From a checkpoint of a small model that predicts nearness at each pixel.
Training: 15400 steps, batches of 256.
Data: trained on small renderings of single solids in any pose, 197500 training examples, 20.0 epochs.
Rows from block 1 of the decoder, named by matrix and row number. Each number is 500 + 50 x the weight over its row's rms, rounded and kept within 0 to 999. All counts start at 0. Numbers have three digits each. After the name is the row's rms in percent of the matrix's.
# conv: 3x3 conv (decoder.mid.1.conv.weight, 256x256x3x3), inputs 222-255, a 3x3 kernel for each
conv.84 090:526523483497507528441409538547495397417569481527566532469498520382472485494547511512502462487372488588470468435443470474747446513575485444460488409468430494479499523508458433518539485476440531510497514599441485468471545513414558445527517554476514561482562445516523620492522469512472437487461530562506531493422397526495474524480526456506462435556489504467493475491405488532424463514518474577450473565525463432500483503520528554553490475503457465457517553474509546416511510420510523553464479456481464582603494442500483438468472519505477394479472422476470442495467515550395463508571549478440444483519563471468532434460608570554508520546514533524548477492445459399571444520431504519404485508544577489511496470499471494489418514555506488484498540503542488534427485475476456518521520460470481553472471579512546468517503494505473359437489452475488473477426495589469498513535552557527479495478482527499486419559588512507510505
conv.85 094:577498504511537492600628482441497532510643539472464491536544485529445476522574473472586474442494421513565544469451427470575613551521500517558526490435449515519495496516524592664483498417448582438409525545535519478503436419491450548416538490580561477527423529501336479541504426487542511562475575532443493490480433514463531509557529440497557501518570463490446456506539505450458434514488543425536511480565539562479431558507555526480511476495467525582585541462482495522464481473568478432523564470430499408502591536557495481439447382476483500464570482540524401495529481445518516458501494525555565480546452504522483481473537424514504488525574519547565444484549452545537386521474531375458563432530595521469491524509434465581562567491531458543461517466467557435511491595417624497566470558551538483520448459565523477456504435562601565434563551496440558484555393423528524502570491504492380511502520459531523468524534505440539484
conv.86 097:529481499466584522477507528579438384551464469565497478490483576515549458505531389483557467536374466454434526468514527510502450526569499483485427481534462456482514461456461605448496488527533465516427404453511598523506420528448539537515500490462500547518551448490493517534542574456409540455476503477503534521521461476479534522453456438466475473533486538428556447530526520501499446502451515443505486494437405532498493484497430499549540467558529505500487521530515449511541427483451420467522514504530522516609459545499530565492526498493518576551537534536533506485561591509498518462427402399474508489446420522546511605459532487509496524489561471622599414399494477495496527511532437452465528463508501461508509493484509494486491388569530488498526458529571461428541517383491449358449524531522435517532606501558517470441518542506445500536548483558551591531502476475505555497456504459567599454489457459458500481424408510498489495
conv.87 101:534492579634522491505504455568474560402443462579496520487478453454549455484571446450465525465501643497490442413419538419490503548540472438499434428357519573376491488460488483463508528583468400403452525469368403458401537514532489492381498550566508586462494462520528523471544504523563490423556520460568483482492431516557587454531518469523540441525484517455464498548455512452435483463537559506540552486564448433467455502461456479453506531469488541446479517543530541467503406472521575520577483404458530479551507512560522432466575522522474524531533497441431429527493504504485492499530578515464512547458377487483547412460511534566518516578546552514580463484488507461508536514552529496572498494494467578467551441521500488472509430504527513542482514500426476554493498496426573567488462473492541468487534422386524456512566515482475538523428452518515442538618526558585522564497506517483516540495498437555507458539605476465612471
conv.88 104:501465543522484520539491451477484409535574514540467502466542502434485478495456407436543422484526541530444446467574559547492484569491492513571555436544597495515428487562531426568546496542503460414436525539553558531438510494507588601621550486437492404500424627547495498520437539493528545557507610527519515473474530493600566432478524488507485477523552514505424532485439406462504503464463445528567476474500526515509526521511581524495615444530575517453495550503558527454513500409432556498543516541424412529450447429514506562409510502404566417461464487474548448444533493477558510593444498493563593571529420536532480669504372374489515541565604574575418453559512472583479506530505575423365439482562405498531481493466479539522514538537479506444489536567544504541595500475507475536428515471460460462531551440527516545537512539595564584497473470507503487515528572482519421515516460532458444482477528459534563452541436479518543569
conv.89 101:479556502492508498522471446556535566405481462518570523557594522414429498504538506529551515441537491473546473460511490486450489608506536468552496468514537520518578489533469497538457450467493462483516547488522535543537500460482556427443468519494524517511491444443564543500498396420525400495503525593488471611500542506454498543506534571498504465502522502528432467521401550462567551426506575474561597461389496495619442438344528511364539482444495570544503471526659466540529463539573562548516445471529518436533498488494525457441467466500487513495508507543467539560541502461477499472498477429424486433509472445466528463596536556520458552529519442537513468468420471527443478555517468443486513526590576443516525497575575515581600553555489539524581494600519546506559562573470623574465459494484495479545464400508440560433556481557572516383492500439488465495585411455474387516525525449552472466446453562442419533503585468491514452
conv.90 103:510451445519470455485521495544463488508426462658483501440624423482498583433424553489423461478469443507466518465460500488542470473509551488513541371486470406459536584472425517502459474455446561506734501524538483520458518509443499482432537533507367404468390570463428455476504461475478528479461476488540531585619522575559456578518516643480497510446545505494460496569523495475516457497547521513549534484503503512470500477518555451391506571482521479574548481537538496432456497537467474466542538502477493534618448478516494466437507576450553443479629435486578485555462514438536510528464545372561638632443342454496571286591491482555529476480428409499482408507457561468537478531430476452493480508494520550505479520517495481445446574475472537507452472450470516460548572492434569509519499531535510485492571489555431480464577494521444575576486487410517475514577514577500479505530467551518482562462578495557471432542496548473527519
conv.91 099:391513490509408486499553521494542556546496460545483510556461553536570437590567495499400518504499419542490548452530513534668452548518491581576509427401464527443516490516468439576469563492527576550473461501504468490449398465509448382501534457493454555533552537553473492417511441487516506500327427474421465608526534584439486491573566482548513485550585554494557479489521464469528464496486432516521452531562556498459416408523518498548512539553378431528447482513518476491441447552453482498567472529544433581607432489572420542510481502506523573460573442571566522465429498506450400437445523496488582501553582535476561543532573475532551558462596500505510512486507479488480455494538512463475507536411487525520519475575455491412393460506517506473513485459536447606492515544517438650612389446530615587535495581547516578556516519362537466463559477509507504548446589486506439483438487472465538581438418505464503505442543556555479542
conv.92 104:358458465406507468438465514500492440481513559457606474449555555460544480511600471491513463621521518487441483482497508550531508524551524482478467543515496530565481485494567488511454494566389580605513452541541447556613556554473493506425457521442434430545415502518466608436501473475498566537576512545624530507483598420404477427479497541491507530486496464516591530562516455555530439460501491483546564472504499588509548563496435464487524520515493469478517481435554473401495591470505469475588530497485508502450469538496481460445518498442540485536506488444424367448465491555570514557561538499407473537497464507478541495486559529435536463495431524517495490540446517566507498566626529540494486555561480632551474432561523490510524435549465533463541474557548476555580571466474517447422527534525436430553504392457581519444546529408404501438484396452534460464457516451453523460504531532515463525558470477494394521514484549544555638
conv.93 105:547467556440507463518472477412459440489493434508507466490501482496498420540490447440478493411465476483464504572522466508515504466504523529492595674497561667582534460465459520446478504476371545597575613567479634518455568553418518511387504478508421453382430510417449454424574489577537633516518518498570613558527471607491514501533487491484467446566462495478526544532419550529388492546470482481473497475418502484495556554529530494528538486482516435572524549469495492483560511598500530546491588476484725435424599442426526505516527464481484512484526474494564522529460554571571499464520431503400485495538544501561697488447540537544508427487557463524530574531545471565519436478503467545475484457431511394444553486453501483457477548567509471533529424480510476446492512530487501530547469516510438465537482462514500505460515506517548485474464463415494506422482455399490381369497543540498572503473433517533516502453505446428407407
conv.94 097:481458525588464566485420416512452532495494450506557540466533542566530474454536491457444530496552433499448529450502565419537494439514524458402527495471492431503518427458500552522429426468553446490602403434431463530506511501503485559480481369425497448333491576401392589409455451571456494503506473555538536420432551407491459582483554563517558501489489520551503536510571435561578526542622612455447407532486557530499545473412560531504500530557494464531544512521532460450493472529488511523499515516585453526535532420445550493456510477442556467532484549493457565474516542477457527522504461488539486508562500541464449544512547519508580471481575450490467520488438467487517563530528507494448454488567609550590499450535524501529545557520508519481473505448484543527553539408464521500541471537513488480614538522493484502547494475488510354564509431475564598494548567502479416455500486461487491611463589482492510442428523467578477525
conv.95 100:495484482411538496439482507563515437589485576460428513421532507503488529485583559568548475493439499525441503506462548501544530474514539513476564583379558614453535399454529499567570537398509549457627523391473486428512413535483500533472440513562494482470554510535517467477520434473527451535564452509535489400646541378539454476529536532577522542554541513517435585398480490498410424447506501548520540483536554497512460527433461542536429473562547541461591581545553384429524554499437494532486526409468561542496452425448584421402494369497498510479507526510586519478484486464484550439487489538397443542523474581508505498495532441504574532411513537525480514528534488462559407526533484532455427562530420486455481461553507513592509560574485498475468502500587532475504431466484501473431530537504532479502407454506462453452516520534576554397524511606520583495497505416504516534515435467521548445522497467513502462516491521517517483
conv.96 098:494404537495366489527578556466548534498431537542544476502498511414580579546470421459542450504562563518494505418451517509594528590569497477527467505521505537497529507546507484547486462497502540488497537566468476489515560540435523488476528477554455520557521524491522536583513448381444568476567460433559566484523456538450384590529463487471520530550479475484494523624486525508557423523435425537414447542505537508601542398429564464357479542470499510481466542396555609507495550566559513500533476514522445525550485655476419376460502559518435495513478518542435486531519455460461468456484549496472522448476509538438623522507532513513562520583455414515468463479514470530416550551510522462443494618630392557563535495526549554555564421512505587500466499555547477559508487504478586609431512546448499543560527473531554538495527447597494411475506503486481567493594569515661501521507453520546468393527443456476420463532536463480560464
conv.97 105:518511419461555493457506392489478484518494484527594497460530531529450473451520526486454589487546528493510496517483457489450504591573447478455526490560526583417619492517551548534488520456527417487541415413458478494490532511581474413515432442546437509396503625490486506492488481494387394544452488508513482531424494540464561542520587453497434457477547467478451577388413437430390469464513532547542472517557524504487484466569492507377514469406479531524602443582500475495518501529502583479487526529480585524489442477457525477493511463494394511463477556519536479569531534500653498493511589501500540604435505522509474458449431450567446502513519496495498482497532556463548501527511448538510509435595527476457532499431454490477496478384519518506525513462474528480518458553509503625449506577502558453516547447502498657468465508492511491452381386492485565434380575546451534502533447513545501533529509494494434488595436394525548375
conv.98 102:492518451477483561512473542404575514494507545511523516527512506562523484494504504446472474459426544507558499467516512458511553511495494486515517419407526450502475521580510551479472500496453599549533518413472507506463554586550529482463482497534499486481449583535558581511496499516471496575471529482471489474422644457426561514495457482575515428564541425464571546518594478445665424484507503455519487486401465510486525439499607504526634509524503523455456526484499446588479422433445530413488538517541400635495555449509486562432503486464495445501515515519512478553422467520486531485552488521493516488604482456508388570454548550517567511555510375562554584502489554571472476539488492444449553468379489455504523478598545516581510502525535518491503452544516515457519566548484522586420493571430511536491521354485505523538540420399451484593563490528496606489491520516547479468514576552463603516485506552581595505546518533567479521
conv.99 101:498451510521513557530522437576441472470475454489523513543457504470420420448546595488487510539546560535562553545574501473544504488503443491470475586482466484542659555499467497510519430481504556594550558478503458456483447533498385489427458617559539502476524463596407593588436421388595566451448562564457443502442529516523540473536501402517505512534476427475552507456428494478443604458478547427603481523499456437476559493399570532500501504508490597521537519486517542639539473520529505511526524452520458485524499464469457464543486512535469488519516519506611488513566440435495479524457418422561492576453531543475585565554493600539472417443401497508496416499529566493465563502549496532573495610500467509514485497509539610535518480408449540514473567528511460505489504516478489454539517537533520556457628444485465530504529416566483568591512659519517532496551453483513457522499492520550475442493538452526466486558533441571476482
conv.100 102:475589499506474601552451539564553433513551480364517604508448469587516568525445391481499484561335516498521474477479566526484534513467455540454475569422414445483485488596488501558455508526499387480475450590531520444596473505527438484561433520522535554501467431439471469553463439469588600396523483519516410440429531415498537478458403465408415590529458491584561528527467613461519524504482524526475497479515472410511526481520554518532530539535517543456516504377522527521535474482530490442591492484425537638429505537468547434454509356460478430471564522450548488535554502496488605606428497439513481410492509427511562581535513549529515614557415517520585579499451527465506603482541549411508513535447443489361521470463507464481522514598516508427492478488493439518484517480498484457511443484490471511540462510558511494519473554501471499621508524565486544425468456463539470491516489498453483528524511473454532428430453516388524515
conv.101 105:441488516480470513446477417439490578511506444457499479519505546452523502488464498564495506599474508421500455493493517499518510513539504456468489575478463622471453452511498540545559548472582416420533515454546523405490574573489490342540514481495424433496517500506432389514523532524470500460544476352505460470477470346396457437506512483494506442488559452452409513498489577435348477425488497480443493488490519540540508497415496492495515541463496446551422520485462495468554542435497509489564427434464429495505379369503508427450512432493531549499459499503443559499526539502412493542497574495499501469508453518509480640506506505485541525485540472519478454522494475605440446539436395496469486574456530529462516471466492579507501568551496509493429524496440526538463520497507509430548523484493430449554485494514570495472457466517474464489443442534524500465521457407507567489518473457564477512533504457463459507469499463421541479
conv.102 102:401576498479499427593569484582539461404593515466523505511471490403536519463515509455389478429522535519531474547470476440497427429539495465459500415547521477392560437528489490541667487593486439420501476416560489527468564507510561565580513482543449492558500581582525568579506564432540412564451490501524544451408475506613589619488509411526546468522550516443486465443519470548433538451486547570436523537448550477493447473487413439561551479428502477496463559492514487506542566515413574435536420434462475491537538517494463545519470482445477525502514550581553599489548464485470472569518644519524542538522432602557619543430494525553513538582400577560462526456451451499587504517524452482527537492395483527380569562525471622556475419426471517551524470524559497499429548526522550494441399471422569438455507452516460514510512386502488502545512554489452487538452487548525412497564527466482521525500478465490414517413504536450499524
conv.103 100:496511478431472492450514461413485490490498542514487483517551584642566424593550619466415459449465530487408456495516485543508511431519450472482524511494381499486469467481531469539471473445427484447558462564481450486457470509494419550451496499517571491463459565569453526426463591517486447601490546497439518530435583530442371496513550494463514447462441406485518488427544450383501447446498538491507509495510540526505561503501466564440485520548439489506591521461514536451516518482512499545482557664599554455544535436557582409450576392468519484482473491502492524533525539485479540465524466507457425423494406534520524557544429443424560561394525444442473559511514563492635579504480570403432527451446556609439508560543519415428432427412414514472458570537417489440506536554491474601446506527524531464491427543586493478394592522409480321397480507554545521463500413532446562546461486474461493524520529498534511446466521387449506477
conv.104 103:486439564522511527511440543559505461496539580531532522471461523544471519497464487598527476436426586549456481470430497517449513500449510473491513537462492552384386499389481503479490521496502454448483424468410538453454451504494567517396393532457526540511600567537454547522471398492477403543479536472447445575442433560580503470450515514484423403440480516428495545399570477499383565565447385557435553451525462467521464563495576534563517503502544501551548538491440488466417524435493482527514364495524481413463457380494494438538492432480495481474531492488467483562538540564567563458414493515449569468474472452451525454493406354507519615493540595439520521402504442566439491563534409550478473427490527512475569490505456555477483441467390563450517491456458472486460520467452459506514464514533488517567481534574439484463470432488528571548533403390489541415513575562504482455499522541459446467515530561541510455545416372448385453
conv.105 104:545477509441468409484558515401446467566513527466479510448593492464583508425514449407443580464407416468490460495489554532418461535468480524581519471516487536440503482511533579533490478471458558498539538524453611585535468535402619505452568509417474398473469551583405480531615556622395425624470483516495605494533555532597550422515458491596616477460508421615524501531650547483562486484529435465495547484531525519549507398435542479493475430503496407475520496512519513600557469422565439497558544536553344380618463393464478515426570491471531526452518501464505465543472520522471436545442416443528516466530546498501457463577526608498511458408607482522461431485501397511548442502514487551548428432396520330388539544562518559520502542466473473467540496491469533529501502500571457494476502476439470550531390446555547530497475534464449561515419514575511468576479445473511436497481497517490540547574521488396589485512596474502465509
conv.106 104:507467458492640483506393429470517431551532475420611513527558500477513555409552477506497437447442600525517496465513481553433521492419438488401439439454439465554554531483447489500416409511563512468522507492465521450472491435588577575557527496502466427385454474598547451523591501456515462589470541492438556519520458491486532476560467496504551468480480410504502435453405518450477478411452466506507514524499489537497438581526445488502534549467494455344531507543536556529490498516517499514499452485516536469468484514549512457425565503386609502537528592498468497508525502495494505453488488442499424497590544538481512493558345436508507468570472449568555478500507556605526465540467522456527513520542447503559538492506419512515461541570540551543502502522532555488454535543621464507512507478553443547560509436484431557573561604566488512429510417494484493431510462499485505484538503556567421436506488489387501543456526453511494538
conv.107 106:584463504476510510484370506503437563497484412428521465448479601457566486562504416485462460457412568534507525506559461556459513506522547506538500596457474464530527505523548577569458545576593427502553585521440527498400468568596546599504520450447515494564511534488395439443546504465451477495600502437530478418554548530568510502542514541495516497601474535441582436537525488561512461547528481543531495512426568466542496467484550477510471411469442483446530467440491431511541469542493596397475446428520576474523593501461576450429489528522477553440455504528536470502473475501531490516586479480513453552499436488526482458495534476507440454486579397517539388504470491473509527448397523493461504416536636423438531505475460538572476452402523517468445524485501539494485511508499446500504519519532482519543479379540474529508430465495530410593539571618497488544482491503507536624473514528519463487561444519579505442665468447479580552
conv.108 098:617444493433464503474449474368438526575482458453493460441555456422548564576502511495423493482498446514460486477523464493587505480476464493502472524528443565490632430563473439469466499505382475599463487482519435513563467511461472407522498516527507474566418474456521521499460496476516566487526473588436464540572503533546451578532469430513495362467511412550511497453451532549399509553504507556505530504423529520471514512436594385410546535489575490460525512554572533480431454548411487585477598553455506572512519565522530454501502521446452436461467506643480575367480558480515461476539432472495519513414466548483533633460492455470493592487489370531558499531631474484581626471573466503482453600417539434363446569614455460490507497516515502530434504447496527511481433451459477525483483460457479468508479535506432523498562588532518528556483529515378517501474545462532406465480472412481486442522478520424484587479561572523462519
conv.109 104:466610508443545459498598507496549537519470563470485506466456514501508490515587548515506526535500497409488515502426423495554550522435515468526469544442502455481550458473521495478470548472547619565538543530431423441553413535520532501494497512532478492592451566585494409398552528418515484451573557506468427420504506524474513534433516562492596487405461511489530525571465511464582448443530523493479493478520540578439435479576572454390413479475464559531454425494577451575517517524534577448530475482506434535554450491475436551571522415470500566474465577500451445541516560500388461443481504538420486524521582476487449472557436523460557382514534553517456516463398415481571576504534500550446513428479514496532476421531434479581550528477479382527474474430408553458498531488506475477487493446394473502536421521523543472538481409488408505551647520537552508529467470436484507468479513537461518509495479511484477619577563478503454434
conv.110 094:519497451483465522528518583538568492454472448574529473497430432504583508482518507509466501545600501544474514532506442296736648473563480383549492521473514468562482523499531535543444481517490479387456506495522456431462568555565498412544472343508513509549489478442517475536512525527495424494550391472454459419530514470543566565473437524451434421485492438546446527505470488451530503457418481454525531488506538477616508550648499522453548496509469468479533509585504488463449403663488436568463505437438456572525512513537527487483490598541560428447461433539421548459477472491467520574525545516572508505492399466453397535552582536496508378461464593605654494511568567555428462464455504562475462597488498545421497582492560525531577448489541541544555516457597536431460568559453461477458468537379486491587387579553519440482529466532545432528498458521560460488540425451416526507561596476537472566518511509451495528547551496469470521
conv.111 098:453424480446457490475538465489582452507486546505362531486488540516513409488491562461499497544515412492527510439523546531486473485539545478440518422452558455505460498509442501405519466450577447546484509531595484452570508522596646467454535505476425526611575401522478427545532524522419511421495462599445476517488602442484497466483515432494491503482506511493479447453503468587447431550390432500605425468497508538555476432361478497656502508537466540503536405501511478429472463567544407506512504511434464506508595584560504470453496641408508469492504559532509503569507445533415470497551496525501499473501449444497393431518689482500570458585548534514489461510418498499465468464440508504567514502450596572577557452458485562503551509580517538475528574510486508500459550532513550576372489518500482537529486389555551506457565490520416478535514537504520492514514468474519530484569451497543452456579497543534598513525590479567447375
conv.112 106:501464501496362520564436446411514492514608552473451520578544528611445507420535467492454509542484554428577506523544460481516507502507491466479426438493466444577456592517452525577414534531540484510519480601657559611513462466412555493401552556501437457491446424475487482532429529600361418519518661510565486526439573566520482598539469537453565551541425498569462469423358588376453525455464473507464451507464429526449517470427525492498502453504490496500449464497462515472438442485533480493428517515544485447469499471517497520471494506509584518461419437513503488494531565433514434412561525504457485500461470532528536465532512547464549534488440529551529470545551494471454473502420464556581555526379461475449583445507447538507454562418447458444463497537473539451486435545491502578555510469541572463453494474527491443512602540512523473492498507471518478504497513464445532536501525484411481526476461475423508545519515528513549454
conv.113 103:474524499514480459565496517602467471580510512524529524467580600466500536502505538544489476591489510477468541556503436494493430599495450494540497445451535338527422564429479480349523585426435445413445454459468430482487409498467471580642501463501567502449443401553427529500509366491566483464551474470523581488410470491445478592522497453514485578497525546460495366435584528539579431518508547479578467491502505466563443524496483491505550598530487495524468477445484587586507522482468491536529606591512510571528535491477573471530574418524451426474511424475559493524468444481503468541522545520557603583479488421560491566539523481420535537424563577500354519452472434611601472494546498597559496519431440530450502507533470491514437488438499488484532524517582418464515492569544501577513495490424476574446505498474515573494418499429515632532505470589486485510490433524532569498451498471435519518528496583512490583442513532511577493
conv.114 098:561519474529492466529495486486514462491593517433458466514470461353601559466544513580481530462510513468529480491571556439677565455549514455467497449520565543538541502492465449459518493466436499579491484462558509504551506467474380503446521491559472598560491506439492470484549549406438504501409517588501463561466517479414526457515534442529538454519567462537539503590544513577558548437511524440472508545491434456481548458502425451419486460465525499509565500493511481533530565591563536509536469403501509547533515530474429471412534550475462505498517577540434558502437577535487527436469581439441534426509595572491547443441491470505496538532463541481494450456509439392517517518467490518489453499483556455489505534528468486541438507560448448517593492496495489455473592533521540427648400477459481434446490545396530546560475440435538495433432553474582491486422588575443498524455552473559472490451466465513484495513560460492464564
conv.115 095:538471556559333412451478514565541491441484461416541468499500516516617466429542471478463488572511490493476471552539387532475552488511447542514529507452527384487442452563517479506462491494494627532527365372430453540558463506550533492437546415552533595489435462490613530586434460522512509468535458582563452551487510447565594502545543554513528498477453457415503471540541594479484479488530505473464474516440513622526436486575622473510526487424509496432452505497516510499474503603543439551508538528447545439493532480459550481549505542435566476429432554553575487460475470446505511484433572544438565508393517470533346456448587574510447489550553517497507460509412419491517460525463419483495464544591510538392497503505436477606440496502520519455530542413438539573494509516455566426573467434481475530475458533594497487539370463523453501502520455455466401453443492539523472504510426442445611551492548480420519548526613425475524439
conv.116 101:489468513488443472524529488405477465517458397512374361540547498403473481354382473454547576497498501493564500448442485445596424490427553410493507561530531463397507505479484475487427587553504453497504411646489545520449537539538474531515558396512507534526501563585427442428561374533649528636484637523510532504501485567541422447508439572499435449511469463475448468477524453520474584501479495511513492431471519571512532486431505470549483489502525492494519492582394436465567514565514478479545555551494577416478527500456549530457534511429554476476501513436508489564406521397512490484466523512440464520529448538496545498414692543464536572520565505475427493487471523585452421542466517452513445480606406452440448498521480482502529485517566533465520505375482428629517524565553488615498514412568490431481572435521531467445477484548427356508426524580492513507518494562489503502456476552468537552585505464556530547462540494426486576
conv.117 103:389537602486512477434485438561493558473433439502587534542480449554491449626498590499372450482511535516461521515498493535510530522525483499574515512526586607449580514474538497472468445516561536403401567420508590521534484476471541556487459546526462541469523586491491468463557452513465616520450419342506492512440509547422541509428397404451420410439514506478495439499487369513407482532497479488514456456482522463496495486491505537537448440576455515548516467502570561511512481581471433453461440449454435571536501533553496466430436558458479487439552437421530628455528530485557449460531528493565457479559500632557371460463555507541494527505517505495545531411486455427456408429499564616484400605467467495480472457414417472441504523539496541569550551503491518476504562413582535516549454529525546462469511512435512454538526466586535579568527512535488498473482498475446453572453477500493429498412471506531592571547567457519549498
conv.118 107:471612490455525609490542502453537402546466452561482533459461484484496480508450509514491534546470572510441552566522487472473475502505487534541475494488541503443420484490536515570508482604509523571516449449462534511462417537459565460411454381528574584497574463568530479468457486503456478461538491596475514490564509549544498475488557479515504553506460526522456534778476536575500556538499489494502488485457466568505495425518517502521462501497486512492478464478481450490489552510480512561492604469410490524508422488515501450544507462496471531471504528565424529465509445490503437454465529526473487401415526367472494579487501532548571640466572505484662493537545515416615432505475502415436576489478507523500546507459551498409421499523483590480456631416460436548596522485567449494503497476479487524477514475440471502541471478449465399543466472433445500452464533469562523441468471544476523528474514546486538516451486500460503495
conv.119 104:419541510516490535501450422527502438559539509488453503511477452553472488490438436556483552480543561531468497540449462510557494501475494454510447402436488514437461540485504481465504424565490497536444534534471538507465497629482473523462519431438497501484482434518401492512531355515434467569548470484463452556540380474419418514509521594460578420503501434500518521442603465416505631428468516486501587434521556559549476502425577471457397523544498566533482501572553534498476435490519634484484428495527432486486439451469480457480528455514545547514434503466461500452491506527505625538478561467483515556500482598502481581544492516420402449535362455531443514531465478493565458435506505615494442548393482404479502460532482496488523491495497497504575544442495474572577470541499539477447547542525543458461551530486490446507418427504463523513426482548519532544455594507479491513504469433501490504471522516463510527546635497552540443
conv.120 102:454547572473483490506489474448478427510474474446490530486456488418424467548394453627431531526490495512519505536396463446536524447500484463456464551553483522512468492453464560499517487397502544539506494492391489468546373568495465497559477587485503635578565427497518452549586519580519447490492390482458583601428460473512494545494491516449454386460546528480422449527584473461592506498403503487512509458530526583510495460529531475582475463509393517564491523454520461537502522455487539479507514494526477602500520492477521443453522494567458513486421515520631501508473480606456501432575503424545444477541493437457509494478405477456474452521627404501453444396468453502451445425411459551427567512506446486498512452545381490445561523526541504484475461489504462502507437494453496515541517520451501383515486541501398483469472436505554437508523476503461545399490396524479611530535516504491566481534427563553493427481529483560420469
conv.121 099:433473499490560508513423467498482536472527526512458499513460541529435559392467431426464457561464528470447571546505439524372482596515593458595488371468508473525508436447504474402502473568554439497499480535511534404520425513529586533448500501545489466517422604595536470576489485498491444472571519436548510559476535483445510474520502529517478489534416477469441533542400423409476420474532492488502513510425546529540445549701451537327587484460450466611486492518487466495502487518532457542513435493524476500434503462489475453411504524469523489576450497509492494491453528498448510477521427495586488485404458556448494442564481483453502539539456483615630465455445530559560489542475504482462476518497545437592488528545482479599510505442418496542514472457490485506508562442541581458524547565485514465409501439524446501501536434566480333551456538482529596569473603546515495428391526451424406623445436551494542568481565615584595516
conv.122 096:521466487519601483486480523455584535559556486582552506471503570489430531586549468426549529476575525572473455574538463541456550402389587434470518558577520443512515545522561530487511561500483592525521528526451511446554550501451452439510484472540470566487549467479506480471481445602360551482493439475486510454561576453503493439564536580534630590454483487481419504515442503499546555478550438477589469492515560513475475596449401440567487428538502427447491495513521496470563525382448469545505518493538478531584506497593543464479471387514538510474437420477545479517453524433505482477490429550521527511422455578450596530580473449476457510606485499500587489489452431472479473433525507537476465470475553431503490468530561544578476521494497502483468557458490469446519492496426531509510463522531493510455592684542473489479580563589551442515480475496451607477472515532517450391459560531448561531523541527553446471458525631482465493
conv.123 103:512517481432547475450529598571449502490517501539591437485422439506499526387440566435485449478427487456540506499472506456533541511506458469472507499549496396494524521487473525453478548537525604471486558528497562508458447538551496475464510548557550493493439428545477382484489487468573549474510491449523401490652468469565504483494462504521502535480527565552529495571576472631521475457543428504523458502486511555604455590466550483456544511482449590528488447445447497491479429523450484599542533470518577478530504565527381514442404520511454513477452496472466455519446527470516557520519517503548547449479442521451446626478541493502594528523426458469436477518582495550378547436545518482439510400513496505439385483481472533530543547494492521504493521524426542440405442498501509521514346457477497515522580522484423442441466467508588490406480592445468488492435581573527622638472542493399459525440509515483514500589520462562512486
conv.124 103:526428516451474493477504405416520487485522522518530511439496465420556421562511505408518503384506387451503495501524499400496438512515505529529570480482546577565426436449412443456430467452528400547578409455564571436501534540517504491433518457574478453404525470406439496415510485511482355653475547425508643563350590497502495401509523493420438463492480524507611537446504498458449523501499525500510397535523498481532476489474370424530460451549550531482600540540542476513565457518538464487491522420530561500557608437519479449611557500516462522523522573481497416553518478479473622477472472551484467496416514441578520517509474511516438419480469441476514420509502439605528383478505499443550467381563510446502422549519474576547564529508462461435502566472438589536530509501432480459501475565529517483458473570562399483574460440526502518499522489413489466477470455502423561469482522560495450530530488545553406467556452499494377374
conv.125 102:495546512552537551420525407552490503498450494446503541504513488541501411550445518499459484454479591431567579525496500495447488526557573471488485395585520518532534480486467569413401541444424456562518410534504501575559405470538592577510496520533570487483510608510496519509563508534507509512505476476433449460513517561440549588494510504514571526508473525428450442605511474476633643443493555551479460516574494519423441463405603483541536553545569522446485439516563546465582508547554415506538478537468463463598450453466456392471492524529527471507533549496555439525546420532507532467493547565473519521533431453488550543461534467514535544457420357456421462455489495440604582545467500512433487574479499605536526487459433540399526451514523456483517486498491527470440533501444468424500536436506484508534475507484494519528532549433452469452399544577412435476476550485392535534433511460486389511465569563478598550421575460498477390
conv.126 096:568449523462568521465508554449445474482510492573591533422508480401430391574522533478429483601725554523539510478395488462568536488469514526554570516475509558458577467521363463488602544529476612476489567572460546500464495455475516642562541468569479451497589427525553488523528483469552527526621528499518520447439446465453592520457499451463537499451464563533524436544489532517476489537469487455520457480508445484552485457464532497577486501451456420480514494613407522456509532428470406602567511487550399457531469440407543490472416635515550396496550471417573507426535474482484554579490555491522563391526489353506572431522512493508511490492490507471453613545402529486536517454504505526439437526324543444482506493453490464398534470524542472475525567554443467488534501534458484506484554452533483476481549502546479505488508581385492465558497498526521502438560558462509565465455507474498416506516539474516549470483378440544534450
conv.127 106:465482497426466476472529476413485515454518501517499541552533582477478408515658567582378484562491509554445540513539465479552512467518493563425491510591527462570483476467458449473442458454503585520498383550548463512460514535423490544423505494493495534466532548522464539579445473535536483486525551475540580570576459453536537526577517504491465511510536591475521468485473578542431459518588500518411525595570492554539409515558427507573477523530437515543501466617507484522503492479515613592458573530548494558460458531533527484513475400505416407574479470529518421561449456477407508467473492514532472493402474400509418492492466463478475585475468510524498517542483438510513521453491488489380355509564441429507495495475497507514461496521422522575552552453639455386471480513447454506515446434486536457434471540582475538527535576645551435494538462583498451497581425537484507486544512454466544528504586528491506611573495488444551561
conv.128 099:507511467531508555496504528545501443523498476473519497423497481405480509483465462452480514488352517552625502489409522482592429506594572482481559545500512363540556426551467470473547513389414493460509545532478553573625538436496433488446493478393513563503568553457530498463497528472515576452465476476524539444534603565555613513562525422501488563518432489444556496471500533453552499513465473427470503539580518549595506515446527562485462464428489485254538507466595456465503459593630446380553443450568448621571501539522506486465542585552496459530519516544504544456489512536501512544451523514497530484470547466504453504460526541550540475543449451472534397492504566441547566462600483450503532502550591470576453530493479443415419538502450489491489482476559522491537637538550488554446406422468486400593564285595559599504498517447482622528527534514585471564474414540483517455501411405546542557628468463544516509475533520516503563
conv.129 105:501474558470446550530460572416449494370446526476457523518521588526584495593554482555513473412520557529555444483480483532426485521490538526516481611599504581498543530512526459480521456489467567593600449489538480422396533419430505528518544490488497506448341408477556530504485472494558600627548566534506401384495448519495477523539508521484518492524460465499482453515410403453462416453548568391483606389467563479512581565515512506506513492431467481505536532498523500456508439506454508567551473401494472465481477461493544397408507535480458497503497408491460494428400517558541592471501395487497375535495432509451461528471476449498436428542532428473512375633547463537464489493488501379442472382478580479436456480575542487496484499502532535476548530512468449470548498508485497478446439468533450480492488587535581476532475487520448596491441446536497471442528498522399578494479570515489578489531486547481523471451519592429521612